Weights of a small contrastive audio-text model.
Model: 6.04M parameters, encoder arch transformer, text encoder layers 8, text encoder norm rmsnorm, text encoder activation gelu_tanh.
Training: soap at rate 0.0027, 14400 steps, batches of 256.
Rows from block 4 of the text encoder of a small contrastive audio-text model, named by matrix and row number. Rows with one number belong to one neuron. Each number is 128 + 24 x the weight over its row's rms, rounded and kept within 0 to 255. All counts start at 0. Numbers have three digits each. After the name is the row's rms in percent of the matrix's.
After each neuron's rows are labels from the 100 texts, of 14848, where the neuron reaches its highest value: "tokens" is the input token at the peak. Only what is clearly more common there than usual is listed. The data: melodies that start on their tonic, played by one synthesised instrument.
# fc1: MLP up (text_encoder.blocks.4.mlp.fc1.weight, 512x256), inputs 86-171
# fc2: MLP down (text_encoder.blocks.4.mlp.fc2.weight, 256x512, transposed), outputs 86-171

fc1.390 097:061136130121196116158126130150127110139158141104124154100130162114132122129119136153110164163102162099147139132149102136114138111146139069182126128129151058103169093126145157118150127146146155122097170148122167155130128122137129118130150089143143147114066169
fc2.390 092:105138180163151125136119128141125099125139101125091120102169116124103142075104132151100141094143177112109143115101083120122057135139131125090109119114114122100165147116131124164135107153061102134114121135149114181106112100128135082102150169128136144142113155
tokens: "g"

fc1.135 087:098116171079130129122163152134080106146163142131086140152148150133142142123157128132131132164110136116131166127120129148125117153123115138130111117139078108160098135126129107135180112186081201145142120185140123144137119139151151158121111162166126122140147139
fc2.135 096:125163111091137142118123115130137125130117166128129147126119133132114143115096097114120177124139104087111126116119121114137128128148123150094108118129085078106150152168155138125099120136150142127144139169104146139057146178164131117172133158117124150145142103
tokens: "g"

fc1.410 080:161121124114149149125171158128131128186155107116138134153135070137119148131122138140166175151083108094113099115111128208152160114138116109140138143123137161127120155143192144130105132155132086153140120131145088096133142138119140140117139084139101108070101141
fc2.410 076:124150137128104120134078140104136166142068119141130120129125143133114123122130115124147157124113148127143103138129145080107141092142133136195142159118118135098160099104122127145131125102122172164094154139104102140108107147135101138121123104113090079152168121
tokens: "2"; "d"; "c4"

fc1.57 094:088119120126130112147131109149115124146156145135107145140127136178129146161129085125174137135131095107178084117075117163170177095149112130108120123151106158134156149082117112115159154124132142084125136130125122129112126101084122113129128071117148131092103104
fc2.57 100:123125182128109118130108119111132111131131147144153074147131133152153131124144115106101125153108114102140104143158134102102121137102123151129160147165116159109122111145147158122154154107095172123139146156116087141056120063139120133115178081190069197135106084
tokens: "d"

fc1.345 113:148138157068129118182109129136149157131155136098107140141129161114129095109102099122134124140085105121080076139120126127095141148128110143114154184156064118076102108111131175133094099112167098150148134099123128087115105135130131135146106124101119083126098125
fc2.345 105:181119124082145145132142110159104108135179096138103147172085100138131107151091149179119101130117126122113132119106111125068116145097162112127121130102163187162094180132121146159127109138124135064128137128107159131162121105112107131080089119106088125152138144
tokens: "d"

fc1.96 085:122111150093148088144154140140125150139141074160139129106167118186146196132107104149150136136145143148143137156148131117107143174127127136119109155126127094112107074130145124114132057124114130144183148144154181148124164091135119159095167104112153090110094130
fc2.96 091:136112107126146145135135178099129088152142145108137131127151128109128084165099152099134130127128145107083079143100138141107137112152129158130128125080102153144142139155167110196136136150108118133123151097103127107161105084143126140136125156120109179153112128
tokens: "g"; "f3"

fc1.481 096:097133106165133144112108144173112090076149131134097159133166134131096130113169075129163133162113131155136116120159146165152130172139087101143130122146157109132141154079096096110107067128122157158104139070157124080107158120134141133091092145106149127168107119
fc2.481 096:091167157150152140129121136145170145104106127140111123147140161165127108138121151094079141106136091174094111098140151130160129135140175149100115147125133112108110134140152103096101158105123200155136155175103107129080099138125166131145142101132116144099136122
tokens: "c5"

fc1.180 101:148162153118140127174123182126144067125128160123119137111132108162179158138138128114122097105137144123118138112153120118123116082122086121137126127152147137152112114107090096142134118156116143096114127110115118149134092144146132152106150101137111113175140136
fc2.180 115:106106122084135092154109127134175136163132107163083153124097135100092157110149127099128132089133159122154085144105156090125110085123178168175121105143112132102128142132138160083127169168132138116094135163139129187133124149137133088164141142106134138128135107
tokens: "g"

fc1.319 090:102168203135107136168163126147160156165126119120140154150147092161099150135119113149126132145147135138102112114133072146095154144137123133145141133133146127172150116140143134099150118133115076089124135131050149148120172089072144114135150129132119126129146132
fc2.319 086:124098134109104116179136124142133145147114138099153115168134141098142114089133146113065079157131141122108155110145131156126096151112129134103106091096119055117125115107111152109153137176155135148117082067102131126131132153123165128126162130089118171091132111
tokens: "g"

fc1.218 104:148092146101075108092114091169147143168091147124116134107153100133107174111119103167144152145116134161144163134113108136123118136098131168130097130147106150154159104132183140124145145088116157131147153149141132129127145120118113105146089104129126142086081132
fc2.218 103:133133131154115131116143130141131102139172093176108097162132116096140133127154163154129146173113156130159134079178109103172128099151128160126140116081126106137122109137126111130142083092114128148132150100155154138119109144106118085146162115114114095100146154
tokens: "2"

fc1.315 076:116131152117147101125138141105127109140152148076104136119105146166167096131171175171151121135123134159120128152162080106156121111096154127100131106146146148130116131118115113138155142142127119137103126125150083133125135130078132143163153128136166101140097102
fc2.315 078:123138132120150072177116110119113132152128125089120131151138101159127149130137152144105126139134108116149129147181139103129171127114136108129123090134097126133104114152135097137136141147104108146079140151121125126132145163100172119124144133120144125130158130
tokens: "f"; "<end>"

fc1.314 080:099183117088137106130136172126112162170127143165151158155141148177158141097094127117134171151142165096104121117073138153142131090110082151148157136130084141110080153152155108136145126100094090135121127103151129116132139128129093143137131096103127174146119158
fc2.314 086:119155157156104184135070185110141107149143124117161133163144113096137130102102140088116153134130121115123102133146117083138079143119130137120138179092161156137132127112135116153079069090118141126079143074124165120131103073135140106132103126140134119159089152
tokens: "e4"; "d"

fc1.114 082:192143172147142134146161128152111090126101135128154149104115157147113126120140174096194115132106105125117107106130125122090120135093141135119191120124116110145183120159128141142066144125111143118090157110119115120097129076081108124090102143125140120105119139
fc2.114 092:112145126117134133115081156105094098140124097170164119165146092115168145127160099156117126133155108154079115126140099128164109129115159131121139110140142118135115099121152131105164069132158118123159132143094143102113114136162174140134124171130132141117172099
tokens: "e4"; "g"; "2"

fc1.508 103:143116166174146165110121162113117091123137138144148174108082109158155139157123112179126163124138123168125119111138139114154124128130142131201148173113173105148103164154103144127117119090107155136133132098117173161140161163171143096143083102120134138116085104
fc2.508 102:142131131139157140139123102154152116121185144096146115129117128138085112090096134087099111095163109100123149098121111096100106113096117139118130135139130092099124131143094109120124185106130153126138110125155127126162136145106118168137126125081140076137087149
tokens: "g"; "d4"

fc1.113 098:119155109106082110129118115108106135104125156091089089133134154106145137098112142160113120116128109100143086135108111145111128143126146107130098120128094112170082123128124149130157113122099151142128056109126101090125111083145132136105114098115135101119148150
fc2.113 099:150108117140116123159130119150146130148108104134159107124079141108118164121119099145151083055103149102133136121130128099168106143125121175136064144105086132121105138138139170118119116149140102151128116114178135107111107094141145153123091127141127148112135106
tokens: "f"

fc1.112 088:154101133132111096142158145120093136150163170123098158125069135138142156088113135143131088101163136111114110097111142129140130120121113124087156177140092153136118123122107130105116126128110132134142152103153117124139081125158128113090119183075151114110151138
fc2.112 090:141124103125124163151144130113119104102135100158125096099108105111087101151145109114149139118118139148139110110133105147105099196114121119128096098165127127115169141116140120113147107130136119105192142151096117072149135085105093154126107145139145115135150118
tokens: "d"

fc1.34 125:130131124116118139190120129138144128097126092149147156121142104170134169112146136111096153103148167073125140130119085194113134149081102146128167129188095136127135129157128120124138116153145106097127132146144152123157110136134132115136119121127103042135115136
fc2.34 124:137156151121105125154147074140094119128138138177153134162148125112158145078104134078140146136141130123119130159132131112099110123155140193078133080162124123134132131135125126134148144136100171089128138152139132120140130102126140121136121172101135117125147116
tokens: "2"; "g2"

fc1.479 092:148127129122149137093099143121128075090180125155147162104121136138184078143166146151095164137102168160129110129110165146148113143144081129125149127170107144151101123100146141114110111141186162127146163148123173122113115148115134157155076136112121158114131079
fc2.479 092:161149138111101147098108135129128155109103120180150129079143146155121090125065119111128114117144173117142119119158104164130146141107160166165089130145145147106145133144143108107160139123088088137128145151107125132154149179176192151135145146133135127121121164
tokens: "f"; "g5"

fc1.107 102:117141176146132161116128131131111118067122095143104172130123085172094136105110157140133130098161177140146107105091104097183142096148137117132118147173120131126139166174121151120192117108148157146209131147171121098175102160143105123167097123163143121123148122
fc2.107 115:140150123167162116136103143109126093153124131117167134116151102127106123164110150114110146150107163090130125110122156138113152138128093135150091126117157114179153130128116112091149110114151102102120144163150123143131183137128158195139120131168081100154143123
tokens: "g"; "a3"; "a5"

fc1.272 119:126152129097118107151132124095123118095089150171120100118153100157134122163143120128114108137139132172118118139135138117141115125119131167111131108156147129127086096104081142093067114133124175135137146136132156128140138146111097084147126132121137098136057143
fc2.272 109:116148126118107136094121086110100093147108068153091114103153096136157088135178133121075127140111100116132132094136119153117132092163158094137123115065096147176150124144135135149162129099115111096157143133124092156132107109112114091155094165145142126127127149
tokens: "2"; "g2"; "f2"

fc1.276 128:130125141135111120154157122083135095121139114171147109145149107130155131146164116181098115114140120166115093116088122139129123104123127091142107093132116095134134103108141120128149160114115191156135096142099208127179139115147052168147126119132139083134093122
fc2.276 122:108149141133123109121144138157127106125108160184087112144115122114134119133182122143121108081120116135141123140104121108145133105153154129165111107164134162158038135144140136149154137089142142133146140113115129123144136165126129125118142134163113137104091173
tokens: "f"

fc1.487 088:123157129116177137115140168123121111168146127148097133156131137111153137140114113151139126163125152124119106083119092129136138111140117122124132066149148126123080105163124111092131175103115119136108086106106138102102159120133129099074119135160128123071079122
fc2.487 082:139163163148134101115084178097169055085088093137118118101121060126123132135098091106117106095099102114126121105117138140129120098091144123132170143102162137109162133163122139155127091115102163149122118135092098119119138147052135127105117149125098134139135138
tokens: "2"; "1"

fc1.86 126:163137151140099112150146121112122128083155113126159143131137139141130160121191148075117122167138132147136193169146078156118129128133136137132168112192134119136105089105140161157110140092128088105120081142136124139192117131143126130119119121132108082139114188
fc2.86 124:138087132110115154119100113115138162099163122127123116137099156194112109141113164139151136131123079160112165159125110102144138115146099100132122164169114155109130122119116121161137131133172078127136144171132143133125113129115105133171082134129143159138128093
tokens: "f"

fc1.43 122:134146115119139088105163131103077123145117167118149131136087122104124111109135121130142095120142122167136125105135142160140092095101132103108114139134122154118102143145117136069117106105114118144087137109143122110109160121121095125106124122132177106118105153
fc2.43 112:097116152111116109139151170151147145168094133133166127082094140156116131140084157094117099148106167158152126122094125127132134148152138109123194135111132161117111120129071081136151136118135138155110132146101114144154116127136109130118113179122160140114175136
tokens: "e4"

fc1.236 120:144128145136142154147141139178107152154130172075134115148122140118098105093124105142129122097122121135150165128031149126125127146124123105111171131065122124147116131133106141140160121068063099145066138132132152109115115080114163134112129144113096133153133123
fc2.236 115:076095110122149154119123117145123128113120109131129141119130089180153148177148123116116120087098140150112125119110129126140091174130108155159175142121117127154094106114095114106113125071159161116096096069110068112079116097116119163129153159146119170103119123
tokens: "d"; "c"

fc1.81 104:151167145129151099103126155140109130152140127119160104179158108124137154146133124117170130159171138174134167113113096094098139125146155128121130103123128091125163116165118141094111140116149151115164090070141093100128128169128144120138109136154131143078143130
fc2.81 100:151075093127136150133123132176133110137128131145113098142118128163109138130149116181121119165114166157154108121128127150084114113118094126130136080134102099154139135149102112130140148123119141165111127140124096107135166113155170104106111128137090094110180155
tokens: "f"; "c"; "b2"

fc1.105 099:138184173127122103142130187119163144165146114149133126169126132124155121091136142165107150107096132134130125147136164135125106157162159134149109150163131121157141160141125083123123128114123134154101145102147137150119129108140172159146095120066182121090110099
fc2.105 109:146123144161103142093104128127107121178138125120149140130089158135098143092125093109148170173144139131122068106134094127138160156132127114108154110090145081140102121157131102140174127148108135121128118138149124121080119124106108093146138161140138109115120188
tokens: "e4"

fc1.261 118:111125164107104113111178137108110146128130093075168136114100085118113117130120193145175090110162142118139104133120112160112143158142172137176173148108132136127092156163125159116097123111125126155096070117122105150138147122135136144107134110124116149120172182
fc2.261 109:116151066089137134112108123128160145183092148149126108126163174088101120136108132119140114114147150148075118088130103164109145086161130142133117114111148128097109107095124089131082143140131150126085157105146146122122177102128091130134147162107122137103139131
tokens: "e4"; "e6"

fc1.27 100:128158092154127065134112150145140117134132147150153170129080153127120141112127144115107109152120171114137120122104133184159101095166164135138133184113179135131136110111120128133149110150140139116165144129130124132101146133094100132148106125121134148086139151
fc2.27 102:140152168159139151088126124107057141154152146178144149152097150104120129120124100134152136088130084118124167153162074108104129115163059153160114103181109123122147115099125113129110143123128150186104150095148112118101155096094141120137096142157134128112157180
tokens: "e4"